{
  "model": "masked image model",
  "dataset": "rendered dice on a table",
  "train_examples": 36250,
  "image_size": 48,
  "crop_scale_min": 0.8,
  "horizontal_flip": true,
  "method": "mae",
  "mask_ratio": 0.5,
  "loss": "mse",
  "encoder_arch": "vit",
  "encoder_norm": "layernorm",
  "encoder_norm_position": "sandwich",
  "encoder_activation": "silu",
  "encoder_mlp_ratio": 3,
  "encoder_head_dim": 64,
  "encoder_fused_qkv": false,
  "encoder_bias": "all",
  "encoder_qk_norm": false,
  "encoder_layer_scale_init": 1.0,
  "encoder_parallel_block": false,
  "encoder_inner_norm": false,
  "encoder_drop_path": 0.15,
  "encoder_patch_size": [6, 6],
  "encoder_layers": 10,
  "encoder_width": 256,
  "encoder_positions": "sincos",
  "decoder_width": 128,
  "norm_pix_loss": true,
  "decoder_layers": 3,
  "init": "torch_default",
  "optimizer": "adamw",
  "lr": 0.0012,
  "beta1": 0.9,
  "beta2": 0.95,
  "eps": 1e-10,
  "grad_clip": 1.0,
  "steps": 37200,
  "batch_size": 64,
  "epochs": 65.7,
  "lr_schedule": "cosine",
  "final_lr_fraction": 0.05,
  "warmup_steps": 1110,
  "weight_decay": 0.06
}
Rows from block 8 of the encoder of a small masked image model, named by matrix and row number. Rows with one number belong to one neuron. Each number is 128 + 24 x the weight over its row's rms, rounded and kept within 0 to 255. All counts start at 0.
After each neuron's rows are labels from the 100 images, of 14976, where the neuron reaches its highest value: "peak at" is the part of the image that holds the peak. Only what is clearly more common there than usual is listed. The data: rendered dice on a table.
# fc1: MLP up (encoder.blocks.8.mlp.fc1.weight, 768x256), inputs 0-85
# fc2: MLP down (encoder.blocks.8.mlp.fc2.weight, 256x768, transposed), outputs 0-85

fc1.669 [123 118 136 119 116 213 129 119 132 121 127 151 105 142 133 147 120 132  62 118 128 132 143 187 148 144 124 118 121 155 132  98  59 158 103 123 132 137 104 132 159  96 130 118 109 120 159 117 154 128 114 167 158 123 143 129 126 157 136 127 156  96 144 109 111 137 164 136 132 143 127 130 136 126 108  91  43 130 115 134 114 129 121 117 181 127]
fc2.669 [132 137 116 126 125  91 103 145 100 117 150 126 131 137 138 119 126 114 180 137 122 111 122 109 113 112 133 130 132 127 136 156 140 114 141 157 132 115 122 131 126 184 129 127 147 128 114 138 133 128 137 192 123 135 121 140 119 106 120 125 109 122 115 130 106  14 116 123 130 134 111 115 124 165 143 147 153 126 126 154 146 134 141 127 123 236]
peak at: top right

fc1.761 [ 86 153 119 108 123  90 136 153 100 138 145 103 174 120 133 147 129 141 189 155 120 150 130  77 121 131 116 125 115 140 122 193 129  96 137 128 134 120 144 126  96 128 144 128 143 125  80 125 110 137 163 106 117 134 116 165 121 109 114 138 128 101  95 125 143 143  95 138 105  98 173  99 123 118 140 157 182 129 147 157 175 125 167 133 107 117]
fc2.761 [130 135 132 128 130 134 113 133 114 114 144 116 133 127 136 116 124 140 126 131 124 122 130 138 132 124 139 134 132 140 129 141 114 125 117 153 130 130 120 150 137 181 132 134 133 130 112 138 134 129 128 182 132 126 125 115 118 142 127 125 109 127 122 144 130   3 141 130 126 139 144 147 137 150 154 130 139 138 136 150 130 125 128 108 154 218]
peak at: middle left

fc1.738 [143 163 117 127 125 140  70  91 120 145 120 116 106 159 121 175 138 119 121 131 110 135 139 126 114 144 149 136 145 139 106 108 158 102 138 122 139 170 132 110 112 132 165 174 149 162 105  94 147 113 129 169 156 135 127 154 105 104 150 131 167 134 121 167 168 116  97 152 152 124 151 119 136 121 131 132 144 129 115 145 148 134 131 135 209 145]
fc2.738 [132 123 156 142 111 141 148 118 149 139 123 130 109 108 127 131 145 147 118 135 140 135 140 127 113 131 130 124 107 124 111 140 112 127  98 152 130 153 139 150 125  75 119 130 108 134 150  99 110 144  96  72 142 140 117 119 177 118  90 152 164 134 137 144 177  81 157 116 117 118 137 120 117 155 149 110 114 137 143 105 117 126 110  44 151 171]
peak at: top left

fc1.667 [128 105 112 123 114 202 169  98 157 148 132 159  94 138 117 139 120 165  47 131 132 110 105 168 131 146 148 115 127 124 127  73 123 161 129 135 135 126 128 122 165 143 126 114 112 139 162 145 131 129 106 124 142 130 141  96 141 154 152 148 132 155 123 124 162  88 146 133 116 109 111 151 124 129 117 101  70 117 115 132  76 123  93 110 171 117]
fc2.667 [128 126 125 125 128 121 123 125 129 121 114 121 121 128 128 128 126 131 140 122 125 127 127 124 130 126 125 121 133 121 123 129 130 120 124 114 121 123 127 121 121  86 127 124 126 120 131 119 128 126 131  76 130 123 120 128 120 122 126 130 124 124 127 116 123 255 124 127 130 130 124 127 122 123 123 128 134 121 127 111 131 119 127 151 118  86]
peak at: top left; top right

fc1.15 [164 143 108 136 170  77 105 128 133 101 127 121 182 127 133 138 119 159 191 117 124 114 112  91 101 107 128 138 142 112 119 145 186 107 131 143 123 114 140 144  87 153 139 129 165 113 120 147 122 138 125 108  85 134 117 136 115 115 129 128 110 159 107 159 182 122  89 124 120 124 105 119 140 143 127 184 211 130 155 150 148 117 135 132  99 141]
fc2.15 [129 121 115 120 134 167 147 129 127 147 125 119 115 111 111 117 119 125  89 122 122 130 128 154 130 133 104 120 116 133 120 116 101 164 111 134 125 137 123 121 128 126 106 115 120 106 145 128 131 127 130 122 134 119 121 109 136 128 121 120 125 144 137 117 121 241 123 131 131 130 148 140 150  87 119  99 106 109 129 122 121 123 119 141 120  13]
peak at: top left

fc1.200 [108 129 115  99 132  84 151 134  99 132 172 120 157 130 130 110 142 146 150 153 119 140 123  83 121 170 112 149 164 143 124 182 151 122 135 128 170 125 158 116  66 125 131 116 129 134  84 120 118 131 133 141 145 133 121 193 124 117 135 135 111 120 114 133 136 140 100 160 110 101 124 124 135 147 147 135 154 136 115 177 165 115 165 141 114 136]
fc2.200 [132 132 132 132 134 128 114 136 114 123 141 121 132 129 139 116 129 126 139 135 126 119 128 125 129 114 133 133 124 137 124 128 127 120 126 156 132 125 123 135 133 184 127 134 129 139 120 140 132 123 131 194 124 123 130 126 128 126 123 119 116 128 122 142 133   0 137 126 126 134 136 135 136 149 143 137 137 137 136 149 123 132 139 106 148 206]
peak at: top centre

fc1.353 [124  99  87 136 123 180 154 127 135 140 125 121 149 138 128 122  99  96 119 111 120 160 124 132 141 128 128 119 135 129 179 132 155 131 144 140 126 165 140 172 163 145 113 137 106 120 161 180  91 145 109 123 124 129 137 140 154 148 161 180 121 149 139 128 165 126 115 118 104 116 119 120 123 136 120 146  85 100 132 139 169  98 157 134 104 127]
fc2.353 [113 111 106 115 131 114 151 121 130 131 134 118 124 123 156 108 116 145 150 120 118 134 126 134 124 140 129 114 134 136 111 140 154 128 129 149 120 126 117 127 113 177 118 119 121 136 114 121 121 118 128 182 122 130 142 138 103 127 120 147 116 133 114 168 102   0 107 119 119 106 119 113 125 127 128 139 157 105 135 138 144 119 161 115 131 191]
peak at: bottom centre

fc1.198 [169 145 109 141 161  50 102 142 137 104 123 115 169 146 121 127 113 147 196 116 122 103 127  78 108 108 139 138 137 116 121 146 177  95 133 120 123 115 151 159  76 161 146 127 153 130 112 156 128 111 131 106 101 129 127 137 106 129 141 132  95 155 112 161 153 123 108 122 129 123 105 114 116 128 123 182 190 116 160 135 144 106 118 141  85 137]
fc2.198 [127 125 123 126 128 150 146 119 135 133 116 121 118 120 119 128 127 127  94 121 125 131 120 141 133 134 120 123 124 127 123 113 124 150 118 109 117 132 126 119 132  89 116 120 127 124 139 122 127 124 130  81 136 123 122 116 128 136 125 135 135 135 135 115 127 255 131 131 133 127 132 129 129 103 116 116 106 120 126 110 110 119 116 138 122  23]
peak at: top centre

fc1.447 [145 123 119 156 134 134 146 182 118 150  98 122 175 154 103 128 115  76 131 129 126 147 171 133 154 112 120 146 130 134 134 156 126 108 128 127 142 143 131 169 155 127 102 172  95 135 137 179 106 123 138  87 125 119 143 143 201 122 148 111 140 131 178 124 168 135 160 125 105 155 148 115 127 131 111 141  98 132  80 108 135 132 150 143 146 128]
fc2.447 [115 109 105 113  94 122 128 121 121 152 126 119 143 112 147 108 107 134 172 119 112 120 109 141  92 145 122 110 138 114 121 157 148 129 125 161 118 122 118 111  88 163 120 116 125 118 116 123 139  89 107 166 115 138 122 133  99 130 116 148 110 112 110 134 105   6 111 122 104  86 124 132  99 144 129 115 132  94 127 130 142 114 139 125 114 176]
peak at: bottom centre

fc1.155 [152 141 161 141 112 122 123 114  76 148 117 141 152 207 154 122 149 127 147 104 146 105 135 146 126 125  87 120 155 123 137 142 142 161 128 143 112 178 101 107 153 114 108 160 104 169 116 130 122 119 114 141 175 149 128 138 189 104 133 188 140 170 153 175 124 139 151 123 167 162 109 140 120 140 107 132 134 149 105 119 132 152  90 151 138 155]
fc2.155 [137 129 124 133 136 123 109 143 123 129 148 133 145 135 141 128 129 129 141 139 130 125 130 123 122 118 129 135 124 142 129 131 143 118 136 151 140 129 125 137 131 195 125 136 140 129 123 140 130 130 126 201 125 128 133 133 135 122 128 121 124 130 120 144 124   0 123 127 128 133 126 125 133 141 131 135 139 129 131 155 128 141 133 115 136 202]
peak at: top left

fc1.536 [106 105 127 109  93 233 144 116 142 158 138 133  89 131 130 142 134 120  60 128 128 136 134 174 140 135 116 130 115 146 134  93  67 151 125 136 121 122 108 113 174  89 123 118 108 116 164 130 148 138 113 153 153 123 132 118 144 146 138 141 161 110 146  86 127 132 157 116 121 128 132 120 133 131 121  83  37 119 108 115 113 123 105 121 170 124]
fc2.536 [132 142 121 120 129  54  92 141  92 102 127 116 150 151 136 127 124 121 228 123 122 110 110 103 109  97 133 137 139 110 129 164 162  96 130 134 121  99 123 129 115 144 146 129 164 137 102 123 143 122 130 141 125 121 114 155  98  96 113 113  96 137 105 151 107 127 120 113 131 130 106 124 129 158 146 164 167 154 132 126 163 121 136 181  95 219]
peak at: bottom left

fc1.727 [110 150 167 116  72 115 124 130 121 150 125 181 138 149 156 127 128 124 133 136 116 121 110 142 118 154 108 109 141 130 139 116  82 135 184 111 135 138 114  89 138  91  95 147  81 176 116 116 128 147 114 147 117 140 129 147 166 103  99 117 148  97 149 129 135 122 166 144 136 131 139 119 114 134  99 101 106 126 108 135  89 137 139 146 202 121]
fc2.727 [113 115 108 113 120 108 123 141 124 127 124 118 144 122 134 120 116 134 179 119 111 125 111 119 114 117 110 110 123 126 115 150 138 128 126 157 119 105 103 113 129 165 111 114 122 112 124 116 129 118 126 173 121 122 112 130 111 130 123 140 113 126 113 134 118   0 108 119 118 114 110 119 123 137 122 150 142 106 143 131 139 109 134 112 122 207]
peak at: middle left

fc1.725 [143 138 147 139 144 125 135 205 119 162  99 143 174 134 123 122 141 131 122 138 130 134 165 122 160 112 129 158 127 127 119 162 173 113 140 111 131 140  98 155 169 126  91 170 118 142 121 130 128 169 136  89 169 128 156 122 197 114 153  84 150 111 170 138 134 126 144 129 133 162 139 112 140 132 135 158 111 170 135 105 151 131 131 141 149 132]
fc2.725 [144 125 127 140 113 118 122 113 160 140 124 120 143 130 145 135 130  98 166 125 121 117 135 150  82 145 118 128 153 114 131 145 124 102 125 167 127 134 138 109  96 157 153 137 113 110 120 114 115  69 100 158 109 126 115 140 106 115  95 150 109 122 139 111 108  40 129 127 118 107 132 131  98 138  94  99 127 108  89 128 144 160 124 151 117 174]
peak at: bottom centre

fc1.663 [151 130 125 143 168  58 116 109 135 107 141 158 148 145 118 112 148 125 164 134 124 119 131  79 113 102 147 159 157 105 119 171 204 132 143 152 154 117 146 134  74 168 103 120 148 124 146 150  82 129 130  73 118 131 146 118 141 115 120  95 119 158 112 176 162 118 102 129 112 112 121 142 158 140 118 179 208 124 120 134 154 120 127 126 119 132]
fc2.663 [133 116 117 129 138 177 154 140 151 153 146 113 133 105 126 128 130 129 101 131 128 133 123 154 123 128 118 123 107 137 126  99  97 155 101 157 121 128 124 121 132 178 112 125 135  84 142 114 125 126 120 180 162 115 137 106 147 105 133 101  92 129 135 114 106 228 117 130 132 143 136 153 124 107 113  90 112  98 145 156 107 131 126 167 134  41]
peak at: centre

fc1.322 [120 112 143 118  92 233 147 125 134 149 137 123 101 134 140 148 138 130  61 122 128 123 141 168 136 140 113 115 118 148 134 111  57 156 121 129 120 119  95 110 166  95 132 128 101 124 159 108 157 124 127 148 149 129 128 119 137 143 127 140 173 103 144 104 110 132 155 130 132 140 125 116 127 121 112  89  36 121 118 120 119 122 107 117 165 121]
fc2.322 [126 141 113 121 128  71  87 148 101 103 131 127 139 148 127 121 119 121 210 124 122 113 110 105 105 104 136 126 132 113 139 156 151 108 139 144 131 106 123 134 123 157 133 123 152 137 105 134 137 118 142 163 127 137 119 151 122 109 123 120 105 125 106 142 100  47 120 124 137 136 108 103 121 176 141 159 161 147 121 141 150 123 142 138  98 244]
peak at: top right

fc1.149 [115 112 126 113  78 228 143 119 120 157 135 127  94 134 153 140 121 110  58 108 134 128 115 168 141 131 109 110 116 137 126  86  64 125 128 132 115 128 118  87 155  73 116 125 102 112 138 116 134 137 112 178 162 119 112 118 146 129 140 148 143 111 145  89 141 132 154 127 116 124 125 118 107 124 107  94  38 128 102 103 100 126 134 113 156 110]
fc2.149 [112 136 113 112 105  70  94 128  95 112 107 116 142 142 125 117 121 126 202 114 114 117 105 113 127  93 128 104 136 105 116 153 187  86 147 132 111 105 114 113 108 116 144 118 134 160  96 128 126 114 140 123 109 138 115 142 114 106 107 130 122 144 100 151 101  37 115 133 128 118 102 121 123 150 140 163 166 137 125 111 139 116 128 154 119 222]
peak at: bottom left

fc1.533 [124 158 125 135 128  62 109 153  85 145 119  92 166 134 129 126 121 104 185 128 129 131 126  71 109 109 110 125 125 128 121 179 142  83 124 122 118 145 131 142  84 125 128 143 137 133  82 123 105 120 171 108 126 129 113 165 139 101 132 117 118 127 111 137 128 136 107 139 127 146 169  86 133 114 142 162 196 122 145 144 169 131 167 131 106 117]
fc2.533 [126 130 118 125 114 156 140 104 138 111 126 127 129 127 126 104 129 127  82 128 123 130 119 152 142 146 143 136 122 124 123 118 123 154 125 136 126 132 126 132 139 134 133 129 125 128 115 127 132 126 128 142 144 137 141 111 128 159 125 134 124 123 132 147 130  40 128 130 120 119 149 155 133 107 152 108  94 131 132 123 104 130 114  99 170 150]
peak at: top centre

fc1.673 [144 147 110 169 149  55 104 126 149 104 134 180 157 154 126 101 149 151 185 122 143 123 129  86 128 131 184 152 158 102 140 168 198 128 147 148 170 132 139 162  96 169 112 112 132 120 144 141  77 133 130  77 147 128 144 122 136 129 138  68 112 135 122 172 174 133  98 136 120 124 136 148 131 147 122 162 206 121 141 149 146 135 115 137 125 142]
fc2.673 [137 126 130 127 150 168 164 129 143 143 148 120 120  89 117 142 136 131  74 130 132 135 126 142 125 128 124 140 120 141 137  87 116 152  86 133 133 118 132 120 122 169 106 133 135  91 142 107 118 130 113 170 156 117 135 119 136 120 129 121 112 124 137  92 100 208 131 127 134 141 134 151 131 114 118  96 119 105 146 154 104 132 118 147 127  24]
peak at: centre

fc1.165 [124 145 125 130 128  48 103 161  85 149 126  93 161 127 128 131 131 111 180 135 142 143 134  62 111 106 121 126 126 127 125 168 135  82 130 114 123 136 130 131  90 122 152 131 147 126  87 119 111 115 163  98 125 124 115 177 138  98 125 120 116 119 113 129 134 148 101 136 126 135 163  78 133 107 137 166 191 123 125 149 165 132 158 133  91 111]
fc2.165 [132 129 119 130 122 163 146  96 137 107 130 129 119 123 116 111 122 136  83 126 125 126 124 152 141 146 152 133 115 121 125 119 133 149 131 129 129 115 134 135 136 134 131 128 134 146 122 125 139 128 120 132 139 141 135 113 122 156 129 138 125 117 134 139 140  53 147 135 118 128 145 144 132  99 144 128  92 138 138 122 105 128 104  89 159 135]
peak at: top centre

fc1.417 [118 100 111 120 116 213 158 110 156 155 143 158 100 142 115 135 141 143  67 141 126 119 128 172 130 151 146 121 120 124 132  83 119 165 124 136 134 127 132 117 178 138 116 114 104 143 178 137 135 132 120 129 132 145 141 103 149 155 138 147 150 150 139 123 157 101 150 125 113 111 118 148 128 138 116  90  46 129 109 134  84 127  95 107 177 120]
fc2.417 [129 128 125 124 127 117 121 122 126 127 116 123 121 131 134 126 124 130 148 119 126 128 125 125 123 125 126 123 135 122 126 138 127 122 126 116 119 121 127 121 124  91 131 125 132 121 126 118 132 124 130  79 128 126 120 130 116 117 127 125 120 126 128 121 125 255 122 129 130 126 122 126 120 123 129 130 138 125 127 108 135 116 128 155 117 104]
peak at: top right

fc1.602 [105 103 122 124 109 214 154 119 148 154 140 154  96 130 131 141 135 121  66 130 129 138 126 183 155 152 129 121 118 131 134  86  84 164 122 127 125 127 121 117 184 123 120 120 110 118 175 135 149 129 114 142 153 133 136 105 136 152 141 136 166 130 148 106 119 121 150 128 127 123 130 125 131 130 119  78  38 129 113 128  97 125 102 113 169 124]
fc2.602 [142 127 121 124 134  74  98 135  97 110 123 122 129 130 138 125 133 130 199 122 127 120 123 116 111 111 129 129 143 110 133 154 146  99 136 122 122 102 126 113 114 113 144 132 152 124 117 117 131 125 122  99 123 123 114 145 106 102 120 116 109 129 118 119 111 255 110 125 133 133 102 126 117 145 128 151 165 130 127 113 150 125 135 195 108 158]
peak at: bottom left

fc1.616 [139 174 191 168 138 121 104 154 127 115  98 131  95 136 150  98 111 113 139 138 130 114 157 154 143 127  81 132 150  63 129 143 153 164 167 106 135 162  99 124 119 115 135 138 101 149 142 146  94 141 131 125 131 128 152 129 142 120 107 120 140 137 162 134  77 133 138 174 174 181 169 170 169 156 136 144 147 120  77 154 116 116  83 143 131 153]
fc2.616 [143 136 127 139 134 115 115 134 121 126 151 137 138 132 143 120 129 130 155 142 133 122 128 129 117 122 127 141 128 129 140 135 125 126 126 157 143 123 128 134 124 197 138 138 132 129 127 147 131 130 126 204 125 129 127 134 122 118 130 127 121 128 122 134 123   0 128 126 126 134 130 127 127 148 137 135 141 131 130 162 133 128 131 116 123 211]
peak at: centre

fc1.235 [146 139 146 155 118 135 156 187 119 141  96 109 162 131 105 122 122  77 134 144 124 143 165 127 159 112 122 160 124 113 138 172 131 117 166 154 134 156 108 142 154 124  91 176  91 137 139 160 125 129 135  84 134 118 166 121 199 119 133  85 161 126 166 134 147 134 150 128 121 159 155 128 122 136 121 163  95 109  87 101 122 117 142 160 175 135]
fc2.235 [129 123 120 123 112 125 116 134 130 148 136 124 151 131 146 120 119 130 166 128 121 115 114 135  99 132 129 122 140 123 131 148 129 119 132 155 128 133 121 131 112 184 129 125 132 117 121 140 138 102 114 193 113 137 121 130 111 118 120 134 119 114 124 128 105   0 117 125 118 110 127 132 111 145 133 115 135 105 129 149 134 130 131 132 118 200]
peak at: bottom centre

fc1.567 [118 136 150 134 134  96 143 112 120 108 154 134  87 176 171 125 171 136 146 107 120 123 171 130 149 156 141 116 145  98 117 125 138 144 204 104 113 157 110 134 164 121  58 101  93 152 138 125 141  99 117 140 122 140 153 148 170 116 121  95 177 152 164 140  77 151 117  94 112 116 100 101 104 139  82 140 147 146 124 127 125 118 131 172 132 153]
fc2.567 [127 113 126 128 139 109 120 152 110 137 144 126 150 145 146 129 121 108 150 131 128 125 137 126 124 120 122 132 123 142 121 144 146 131 115 158 135 140 125 126 136 189 122 126 129 138 128 134 129 115 119 195 126 127 143 132 130 117 134 121 115 144 140 152 124   0 123 125 117 127 109 127 133 145 129 137 142 127 136 147 135 124 145 115 118 216]
peak at: top left

fc1.54 [101 136 116 110 117  77 120 146  91 127 142 101 152 115 144 132 128 129 182 148 126 149 127  69 111 121 120 129 115 125 130 169 128  87 132 127 144 125 138 125  85 121 144 120 150 129  85 129 114 123 163 114 117 134 113 176 116 107 107 134 123  98  99 139 130 143  99 145 105 105 168  90 119 113 144 146 180 130 137 155 168 115 167 134  95 111]
fc2.54 [131 135 132 129 126 143 122 117 121 105 136 116 121 123 123 106 119 141 116 128 130 120 124 141 139 121 144 131 121 135 123 141 123 127 123 151 125 126 126 144 138 161 129 128 128 138 111 139 140 124 122 158 137 128 127 110 122 148 128 126 116 123 117 142 140  13 156 132 131 144 147 151 142 131 148 137 122 143 136 139 129 123 115  98 163 200]
peak at: top centre

fc1.240 [ 81 140 125 105 113 101 152 140  83 132 155 102 140 116 140 115 118 129 160 156 116 154 117  88 125 146 117 119 125 142 133 181 119 113 153 148 153 136 155 117  89 118 137 126 122 135  85 136 125 111 157 132 128 142 115 177 128 116 104 115 133 117 105 143 134 148  84 152 115  94 171 113 110 126 155 139 169 125 128 165 142 107 170 143 118 117]
fc2.240 [127 130 126 124 126 125 114 126 130 103 136 116 130 123 129 116 122 128 134 127 127 125 122 134 131 121 141 127 124 135 125 148 127 115 121 151 126 130 121 136 137 172 125 128 126 127 107 125 145 122 124 171 136 129 127 118 124 141 118 128 111 123 122 133 138   0 139 129 126 131 141 141 130 143 139 149 138 130 143 139 132 130 126  98 165 209]
peak at: top centre

fc1.19 [113 100 130 120 105 226 158 124 136 153 137 135  88 138 132 145 138 119  62 127 130 131 144 188 149 142 115 110 121 130 133 101  71 162 126 135 119 124 121 112 180 101 119 126 103 112 164 133 149 132 120 138 141 131 141 119 143 156 131 132 165 113 148  98 114 126 153 129 130 123 129 127 122 126 105  71  30 133 109 125 103 118 103 122 164 123]
fc2.19 [138 135 120 122 130  49  92 147  90 106 123 119 140 143 133 125 127 123 228 121 121 117 112 106 108 103 128 128 142 114 125 156 151 101 138 140 122  97 127 130 112 129 135 124 160 132 108 120 136 120 128 132 122 129 109 150 106 100 123 111  92 137 100 136  93 192 116 118 133 136 104 114 129 159 145 170 169 135 129 121 165 124 141 180 102 219]
peak at: top right

fc1.401 [126 150 130 133 159  52 109 153  91 139 127 103 172 126 134 139 125 124 190 140 135 135 122  83 106 113 105 124 130 136 109 181 160  92 125 121 126 133 131 129  98 143 132 129 148 133  92 128  96 125 166 113 125 133 113 175 133  92 134 127 115 131 111 153 149 130 112 142 137 138 148  82 156 117 141 160 209 131 162 159 187 142 160 123  96 109]
fc2.401 [129 127 121 125 133 159 148 118 122 113 132 124 133 136 129 106 124 122  77 129 122 129 115 157 148 135 133 128 120 131 122 115 117 164 119 151 129 126 123 137 135 149 115 130 121 122 121 128 127 121 128 154 123 131 136 114 142 155 122 140 112 130 133 138 135  14 129 132 117 131 150 147 141 113 147 115 106 143 127 140 106 133 121 113 160 170]
peak at: middle left

fc1.127 [116 104 129 120 104 219 140 118 135 146 136 140  87 135 137 140 131 119  69 129 120 133 134 184 150 146 124 127 126 136 129 103  65 155 121 137 117 125 106 112 178 105 122 123  98 121 168 119 146 136 125 140 158 135 131 100 139 147 133 132 160 110 153 104 126 131 153 124 124 121 134 135 130 125 113  79  28 134 114 120 102 116 106 122 173 123]
fc2.127 [138 136 110 125 125  58  95 143  96 110 127 115 143 142 131 126 128 130 214 120 119 107 108 104 107 100 134 124 132 116 132 158 160  96 142 143 123  95 125 119 112 144 139 128 155 139 109 125 133 123 126 133 127 124 104 153 101  90 125 129 102 128 105 131 110 151 117 119 137 134 101 114 118 160 141 166 181 141 127 124 160 127 134 173  95 229]
peak at: bottom left

fc1.199 [175 139 114 142 159  64 107 151 123 123 120 115 179 138 127 146 129 154 199 103 134 103 117  78 101  89 117 147 137 103 121 159 161 103 130 127 110 113 131 144  90 159 136 133 168 130 104 138 102 134 142 100 107 133 127 166 127 103 137 123  91 156 115 150 162 122  96 107 126 133  90 109 143 120 134 164 189 140 149 143 165 129 131 127  79 126]
fc2.199 [119 124 113 115 126 160 155 123 125 141 108 118 123 125 124 117 113 128  82 114 120 131 118 147 143 136 109 116 116 122 120 111 139 152 124 114 112 132 124 119 132  92 119 117 123 132 148 127 127 125 132  89 134 132 118 118 126 139 117 139 131 134 133 139 128 227 129 127 126 127 137 128 136  97 111 112 102 120 122 110 109 120 111 128 136   8]
peak at: top left

fc1.186 [145 116 123 137 190  71 134 140 138 102 131 133 156 140 102 112  99 135 181 159 117 126 122  83 108 125 147 128 129 128 101 170 188 146 147 138 153 106 133 145  97 182 144 115 152 146 134 151 113 134 139  61  90 128 157 130 153 116 131 112 123 154 118 163 161 120 115 137 111 111 123 138 134 130 155 150 210 129 150 131 142 133 135 137 124 133]
fc2.186 [132 115 109 130 154 175 151 131 154 159 152 119 161 103 134 126 119 114 102 124 132 126 125 147 128 135 123 133 111 143 131 108  79 152  99 146 121 136 122 125 133 188  94 118 135  71 136 140 127 123 131 188 132 116 127 111 121 118 133  97  98 138 135 104 126 230 109 112 135 139 141 153 126  87 123  97 107 107 138 159 131 125 143 151 132  50]
peak at: centre

fc1.51 [113 117 161 102 119  95 109 114 104 139 153 124 128 160 201 111 160  93 109 107 138 152 154 125 145 146 117 118 144 124 132  82 132 112 178 102 114 139 128 105 156 120  78 112  96 171 106 138 123 116 134 132 106 132 133 161 166 130  94 117 145 127 193 107 144 139 126 116 158 123 114 108 128 141 116 131 137 168  77 142  95 124 161 157 135 142]
fc2.51 [130 124 150 115 137  87 163 131 124 146 140 119 124 137 129 116 120  96 132 133 117 127 157 143 134 131 134 123 154 136 100 150 149 138 116 150 137 115 101 140 132 169 108 125  91 141 100 131 143 108  82 173 103 105 144 112 130 128 144 112 129 154 181 143 145  39 107 129 150 131  88 136 138 121 128 177 137 100 144 134 137 121 131 101 118 222]
peak at: top centre

fc1.752 [109  98 119 117 115 212 157 108 149 147 140 163  88 134 127 125 138 132  52 142 122 131 118 184 138 149 134 113 123 130 135  72 103 162 121 124 135 131 116 123 183 132 119 111 106 118 166 133 149 133 110 139 148 133 148 104 126 155 136 144 152 129 143 120 137 118 159 136 125 120 134 153 137 135 120  92  44 133 120 126  86 127  97 113 180 117]
fc2.752 [133 129 125 123 130 107 116 124 123 123 115 122 124 128 131 129 129 127 158 122 126 126 126 121 123 125 132 125 134 120 128 140 137 120 133 122 120 121 132 120 117  96 131 124 140 128 126 119 128 126 126  86 125 125 117 136 121 114 125 122 122 127 127 112 120 255 120 127 130 131 118 129 120 129 127 138 141 124 125 111 137 126 126 167 109 108]
peak at: top right

fc1.375 [144 131 171 153 145 122 135 106 102 162 108 132  92 139 138 127 119  81 153 131 128 117 150 125 152 106 142 121 134 108 128 134 107 124 161 100 129 147  91 144 158 134 117 154 118 170 131 139  95  97 118 113 118 131 140 105 108 121 141 126 126 152 183 122 126 142 159 152 193 172 151 155 193 135 159 131 137 141 146 144 159 104 112 130 111 132]
fc2.375 [132 138 122 131 128 115  92 133 117 126 140 125 125 132 146 108 127 146 162 129 126 123 128 112 119 137 148 127 124 141 124 143 118 100 128 142 130 126 122 161 129 175 134 130 126 140 100 136 132 133 112 182 118 139 101 131 143  99 125 116 125 103 137 141 111   0 149 121 131 141 127 130 138 162 134 132 143 129 137 142 115 139 143 118 143 214]
peak at: bottom left

fc1.304 [145 142 135 141 138 139 117 194 129 157 106 145 182 131 120 117 148 125 121 134 123 124 155 130 144 118 134 143 121 136 124 145 192 109 149  99 139 131 117 158 183 131  82 158 127 141 113 140 135 150 133 109 183 140 141 129 164 115 163  87 155  89 168 151 116 127 128 135 130 152 129  96 143 131 155 140 114 181 150 106 157 130 130 140 145 126]
fc2.304 [132 118 123 140 127 113 132 123 141 139 125 111 145 136 148 134 126  97 154 123 127 129 144 140  99 147 122 127 143 127 121 157 127 103 121 169 124 150 137 129  93 159 146 134 108 107 101 110  99  76 114 157 110 135 116 151 131 109  83 143 105 132 144 120 118  32 133 127 123 115 133 132 106 131  82 104 122 129  84 127 146 179 142 157 107 173]
peak at: bottom centre